config = dict(
    model='image diffusion model',
    dataset='pictures of board games with random positions, seen at a slant',
    train_examples=97500,
    image_size=64,
    grayscale=True,
    horizontal_flip=True,
    conditioning='none',
    arch='uvit',
    objective='epsilon',
    cond_dim=192,
    norm='rmsnorm',
    norm_position='pre',
    activation='quick_gelu',
    mlp_ratio=4,
    head_dim=64,
    fused_qkv=True,
    qk_norm=False,
    parallel_block=False,
    inner_norm=False,
    patch_size=[8, 8],
    layers=8,
    width=160,
    positions='sincos',
    init='kaiming_normal',
    residual_init='scaled_by_depth',
    optimizer='soap',
    beta2=0.99,
    lr=0.0034,
    beta1=0.9,
    shampoo_beta=0.99,
    eps=1e-08,
    precondition_frequency=50,
    max_precond_dim=1024,
    one_sided=False,
    adamw_lr_other_params=0.0014,
    grad_clip=1.0,
    steps=23200,
    batch_size=256,
    epochs=60.9,
    lr_schedule='cosine',
    final_lr_fraction=0.05,
    warmup_steps=4640,
    weight_decay=0.0,
    adamw_weight_decay_other_params=0,
)
Rows from block 2 of a small image diffusion model, named by matrix and row number. Rows with one number belong to one neuron. Each number is 128 + 24 x the weight over its row's rms, rounded and kept within 0 to 255. All counts start at 0. Numbers have three digits each.
After each neuron's rows are labels from the 100 images, of 14848 (inputs lightly noised), where the neuron reaches its highest value: "lies over" is the class under the peak. Only what is clearly more common there than usual is listed. The data: pictures of board games with random positions, seen at a slant.
# fc1: MLP up (model.blocks.2.mlp.fc1.weight, 640x160), inputs 0-159
# fc2: MLP down (model.blocks.2.mlp.fc2.weight, 160x640, transposed), outputs 0-159

fc1.66:171127094104168105148099092158126126149148164113129138126116152158158136154113127137141123116150069110111150080120089123140169075107142163133114167107122140104110137123122104118143138130108152111130192132110090078133112108164092134151104121107124128136147085094101135125155128142114138130126156125112110140140146140097117128134126147131098105159124132100105148124138096153104144098132140086149120171119150098145157161143163152112128149207106194102148164148115130134128148106119141
fc2.66:100082157142101111126153162074157115152112116128123163144102096109100130145107109171122110125107111124165136146118150126138068146145069140141164118141119105177165167160125144129099128170156149123146142129170177168112126165186145112098120146138109125150164124140119122101100137110140119135143175148149157104107123145152148104111110104124138143124100172149133105137151134099153123156126100117160175090152118167134144122124135153107123117141124107133142107158139115161171125141157126
lies over: piece of the first side

fc1.447:084142117181135138180123124104146153153140154169111133153105130132141135135114101124187155151136095135086116114120139140164112123130152105144123151164133151142132096112125143130112097153135114101074143100138152127152118116139165138106154162136144157135147132132116104145122129141117141118158143120120123116142170110110141130143158147088130157121150084097146112138102154079170150104158094081115108108112097102109124129172108114128136133123087134157127144085177170080170103136178156
fc2.447:088133135063151144104114151148100102094151115130114163142148161095151090114114154127105129107100156106142132100123130127141152099132134111135120093122150091135121152117142145100127139125166136157160152114124115095139126151117098085139096130138129133104113138144155181128095145130135102093135124133137139089154146138170127134087099071104149105152157124139146105148150087144082145150100121128178152167154170145113119125117149172114134082101147111176114098135164107170108120147140154
lies over: piece of the second side

fc1.487:164092095120193147130117139163127109140132129098131104096115092103130146148151135153128126087121107108133142134172097145097084130129130088152162136119091115107130134152127159148150111144164078102084085133141119176144132148104111132128133090154147128147120101150147079143147121134106109109087105138126139124164141136114148107153113076112088167150121137110172141148139093121106137130138120155123176170126133145166129144088139107112105091138093121071132153131128146144092123145148114
fc2.487:099095155101168135117140150104138117112115119127107149104123120141139139158147119088138129150171074143165132127141134138131144087156114183109137151146118114150162150085137115108122102062148103133143132113166142138117136092155148140089132142165105157150168097171131131141163173148108122162124084161105100132102144128105120128123101079122123113103147126090175130133152148132110137137145131147137122146146127100136129119129115115137136161139148142181053105102107157158094120122116092
lies over: board

fc1.296:147167129081100140154145124137146125094099136119147117099135116137147098117086144148122150129102163139156134148103138157084151166058131128129117137098144141083129165118151120146106150131092106160142137126126117137119110182112127118107114155131135140115121123059118130171159129118091164084153106154133133131123168110141149157110119144128139165165112121142117147152148101134120104140161099106196107152107152114134136127120135141110097128095123160082135147118164107148145182076134122
fc2.296:102098155139103106105131182104136101129119139145102129133080123139133153162095140137113103116136118140107143099135119095174081118141136153123147131140133089175158124151125132136173082103169120098117120109112134134125164116147141144138121124134121128124168106178115162125116093156132120156134145137146177116101083179129128111136073102124134138111141107095124119153127133124126143107122166098094166133147129159132138165145144129155180117126116127119143130132079147100110114202167177
lies over: piece of the first side

fc1.391:090086147141166144101116155151149123130099114090129178142076128126114122131135129117113093142105123141117137142151155163162071106092136164127095136165149126163164102118120116164105178133106138133119115129114119108098145107114110129134085119151121126129108132162127113123140135139111167131126148127177130151167169119152102146110114132110118111182176086137141146190178143124124130132107125125106156137130121116093137151124133127143117107101107137073154163143093072110133111084114113
fc2.391:120134134161116132152156107140106136133148131132152101120147157131086098164138119132144125121106151123116167121132142125107159120100109111139155184118108127099110127140145133076167127184123118135170147142147100143127083152133147135081160128093157124101107121072156120129128139124132074156106094130128094161103143102078114100107118145139120139105101147153112102155102100146140102136159118103134105101074190145122149097117132130102170142167118099162147115064110137119124127143126128
lies over: board

fc1.600:132137123128104139142129128153095132124118091117124115119120128174122133123150145134131096118148104133120128145069100110124070122152143111163124142112127177126118131128178091084124139148106115124105117158131157137164123133107128133169115142077118139126093131119154087115094072138120138151169138116108119159131174112109091181140122186131108123155145133171081141113115142126118132141105150062107134089123121161177107136103094144139130143143160091112128101113131193135129100122151122
fc2.600:112118150102127123148108180156123108111153144112133168171117133102116112146119107117136139181101083100104116140129174148150151144099135155096148166131140115125140120142104114134126126109154170135161120163146123136165125133134110099108134125141123139095155127127097201155155154110103131130134184101151170093126079079141127121109144081099176145111146123103140132163109114130126140138145099189178129146151152126113177150142147115130142102141130150151154127142127128158127167152105141
lies over: piece of the second side

fc1.256:102151071089131115130131152169133127147127148124140086133097151130108118157112118085082163147143117114117103094169193132104121114092126112153129105116153140146150117117113158106126125137091112148169128146117103126094122143150138166147161142095192149146139169116105153146130175135122153159114155134127135091161117121154146141093117147132138129161118115138135136084084150123125126135133155118114111186045130143116118136117126156155090136147116113124153157158118162132114148116149128
fc2.256:128145137088114113115118125075147124138144143087155127148176102161150155128180137163134091091102128131154146120112124156140109133132100118108165147113092131150140117137154109151140094080160103142136142104137173122167141145130108158154126105114105140099154099151167130092165122150137084142119124105175101174135115155130076104150132118111118066147142122135128125150161134097144132123156143175139167109147163121115133122102148113131150104118183164149093107137141156151131147141151144
lies over: piece of the first side

fc1.462:121088108114122129111145144149151139131113156153112118142121114123112121140139138153131103126161137144114135115127117117126120128110110137126133137153142111142143141129132121107141116154133133127114114135117098117149153127119110145142135119025010107118144166132175150152141145139142137135111142133138131127131139114101153167138133093136117106113107078140118104142064069023064082091123129121096128131131120104116131114121131112139128148105125132127127163128133120153133115122119098
fc2.462:107138116137162131132149093163114154119141145149133120129133106141087134134145137115153118144138123100124167114132116135120144106159122112104143152149137103129161129123137107158125142129157166119155128168118102118120107170113140150143156145105037104093173177172164147161139153127142130100119154112119131152090165154107130144153132105139112089127094117155135121150100087062117076089097150093097131113104144096170145142167155129136142143103118137152087138123098145159111146149140123
lies over: board

fc1.434:110119107085124092108172148117156112174128160161103123124084160111120107139142130087132141136111116113095129159088126076141133114147116134086122141130082161144137114087165132138130146125115127176129150124149141114112177129106187162104137134156130147140099111111152165108104119102142151171149096122123113136114161104122131140133119124129103144142100113157161104091100156131147145151156128094101119089153129121135159143137162133153142165107126150133104161131195167168124100135155101
fc2.434:192102150157137145109153103103116156115123136131160139160122079129146150130123115163139121145123132101113161146159177146114163123127077096123135168144132114136150175127101122122177155111170159126109123089122118129149107107132155105102126134135144172129099110159118150132176122123122131159171111136082127133125176102099124112109115107148113124114164155126134084115070121143156129130137149138115154173105132158133123089150129116146127139118082080148115089098137166091108124129154132
lies over: piece of the second side

fc1.637:146117139089108134173120130149109116121114128102078095125120093140135139153105133133115117137138106149146160141134117135114134168147150111126131143135111125125161146103081128065122152095131129135131139149100118164103141144111154131137110140153113153102089117130147123110182157134114189114151160110114127146081114138127093120190121139121150097162127109098094126162137078143152145141176142149158188117165094148105134161117135170159137105132124119119101129110080153123112188152137132
fc2.637:121136096167129131069117101138144105164139133152184140147167187146119126116141127106122091131119146107121098120115126128128139113144122113108093108078127120158126125167146143165156124130090123134130143135157123089152103103138107103115128098104167114119154134102098099148102119113152127133119098126135117131156148116109172153101140131147097108061146125157144162093111177123122098101071138112091128172092143131114105124142128088096111136135119135104099109184167115114114099105111151
lies over: piece of the first side

fc1.493:072115140128097124135115107138161135095117101124156126122113089168143169112101087116107092162129143092148140118149117128118153146139106105144126148139111109105097140115075107114116067179144138126125104098156117128116084117138153126102078124154115143082167120119169120152141120138137141161155094147128113096161082091141107102100127137101165143112106120131129108095114173116094101143109098126109136162127116103140117167139115138116123128151096154119128129098097126146098114097189157
fc2.493:144138141114189161132162166119092094119122150134102135142124127115125114164139121140115122125108113151115103152131120128116114114088158126148112113146165154137134144143131118186153194084094086160154125159115101132106184118093112124150176134119128147145125159132086112150094146131107129093134162154135150160108135162145142181111110108163072138156143144106103164153129089124180136103137138135119116110132157138151161095095113129139118111131153114116141130142147125093138147137090083
lies over: board

fc1.467:120147101160142117089147147121123150094144141129127143164127141133091170139094079094120113146112183144130047139151097147133127113124140107111156102174113172139152110087142112151148103142141095147161122137078121089148137101133086141112146146129107110114137139136123139110137134131134113124120121149092144131166094081168070136125114149083123130113135077158110137096133170140131126139169100151093108101150127108155147125121083154142125120116160105121150127123128147134125179145138136
fc2.467:144108108119122142129157129124141134112110135096119120135112090124178099125105112143094125139120101141116154116106119114126127169111167145147150137160115134138151143107151134120136088116187137134179111167065165153142088098129165167179101151150073133124123121124128119150106151161121125140126120170134119125112122111134138128086138110141172079097120171167119138150133116135126137150119105147155095127135141188139184109153149134162130102092175134097141167124172136151131155133144114
lies over: board

fc1.276:145124109152144162117131124141127100109108152147130141148119100140147129118152117150156154139163154090118137113143159090115129169116162143113095099141141111193114103108122154101096095115129120129153096151121137120159155132131178163139104110133123123094134140135153137101153143113168107107122156120113157116115149097115184120128078152126145077090145129118126161109130124189116120119157117130125150107115143113102153123146112104153126118107150207190132069121148135141134089121099164
fc2.276:158111092140127146105114128108136131133147121174161158142130060168127151108158146162143105138123141107118106119153155152139117131103118120098115144132184148133122126141129115109139080097117091110124095138134143133113136134134178148138140154145142188118101133178127140106093182080152118087118156116126120111137114118113182144100089094154155109103138110103119149133111129111135114126116093139104123124135154126094130131153094130160159103085150192146153110174137150162149114122114096
lies over: board

fc1.335:155149155074116140133170119117134127122137192112126158141124090115144116090126147161130139115111124129104117108114122136109183151131112141155150064135132113104164098134139114150081120165162154136142135121144071158128106166100134143126155114118155108112098188106128124104142140123124117118161157159107118123135103128153162170162155142128171162145107104123122095121155120134161105193161125147159132143097141104145135098137123112117109149123132148136089134118139129130144192099156128
fc2.335:138120163118100124127173126142106115168135151132108137130125075151109123170104117155146133108094133141132160124072087164150138112125120139159164079142115139126116112153147127138111062136127151134149152110110168111096110152118120172173139113135139118150123119115126141096132138134120137095146159120129162111132096138151110130140144146085147126146093124128114099155139114117123182137137091129135122104118119115149151102160156124138154111106205170101107133133107100119196122155157181
lies over: board

fc1.134:151152100091084107127111147120111176072191155101144129149146149187141137085102094129126124129143140116168118163102044116131133134142137126116124135113115106113099111099119063145180161141130137096120141119094102111118130151115081149126118126115113113132124111140147134111132104129134147085130146135164117126103134112153135157100122156146104087177179118155129130132132131143124114147113093117180127157140154137132174108104156134143139102101116136107098125127168125110139131126135117
fc2.134:100139083134127148131122140077146128107117108124116129143123139095114110134144115168137117157123115127135154135128185115109085130124110131113123158137133074117143120102116156130103133091163128152187117158189158115150137158193132155108135141159124157155136091106113155167104142127095125138114126104143137161125122095118131101118132125113122139125145162116127145110113148095141171103073160132122123126119172100074139102111139129091139134150206129134116158151125143152133129187110128
lies over: piece of the second side

fc1.35:110165096113135152101095086125142090139173131125166094144149136125156121150105133126140146155124083105089154140127136114155092127126130084120122115109125113133159102124109128118115119123109092163142187166101138153133121131092172095145130116141145113107201117134097139095130162106158136128131130124103142146101116093140102098172186150128085102137096151121087084108093143111118133129127145107105141127118125155135105113130113132106103160134159112141170103144095172118085123096142133
fc2.35:131094154146144100150140163071116139166104118122130119131145131142104145099119101126084109120119122125122155094149144111128166119153147166114151141135100170127131173126131095141130154105180128118126116101160116141113122124140089120146109148116124160118089113101145145126152111149133115110102133101159091131176130118054136173080089132136166118182143126133177177121126112136132142175167114109134138118143136105080131139169118149166085118121116112120131124106134111116130151155080117
lies over: piece of the first side

fc1.591:170139117113102156141144145171085122153126135097159115159144140124111101102162120142152108154141109149137146185132121117126106166119178131152107101130101092149154157131109166108150141149105159167097181128123121153089191132135188126109115173118114145110129134114112126167107140183163139117121158123154107124098113156105128109113132139084129106134143155115117141160103111148133134140122171127159125160114154115159142125135160104127124146136128120160087080101146108090128133099109149
fc2.591:113104134110148137132108128123135129084168106138113122105117115152156150118104131102087107142088109093098105073068117142111137103136090142125134140139141163131113128135143075114108125120175122097167082138103131120142061134063098145144116096133155111140121145131127115133171130110105137140157104131126151115174151110115141120110179114172130134076134107111112117120138145093126118149158085114137164114141098167091127128113115153115142061122111128124125177137132141139136107149134119
lies over: piece of the first side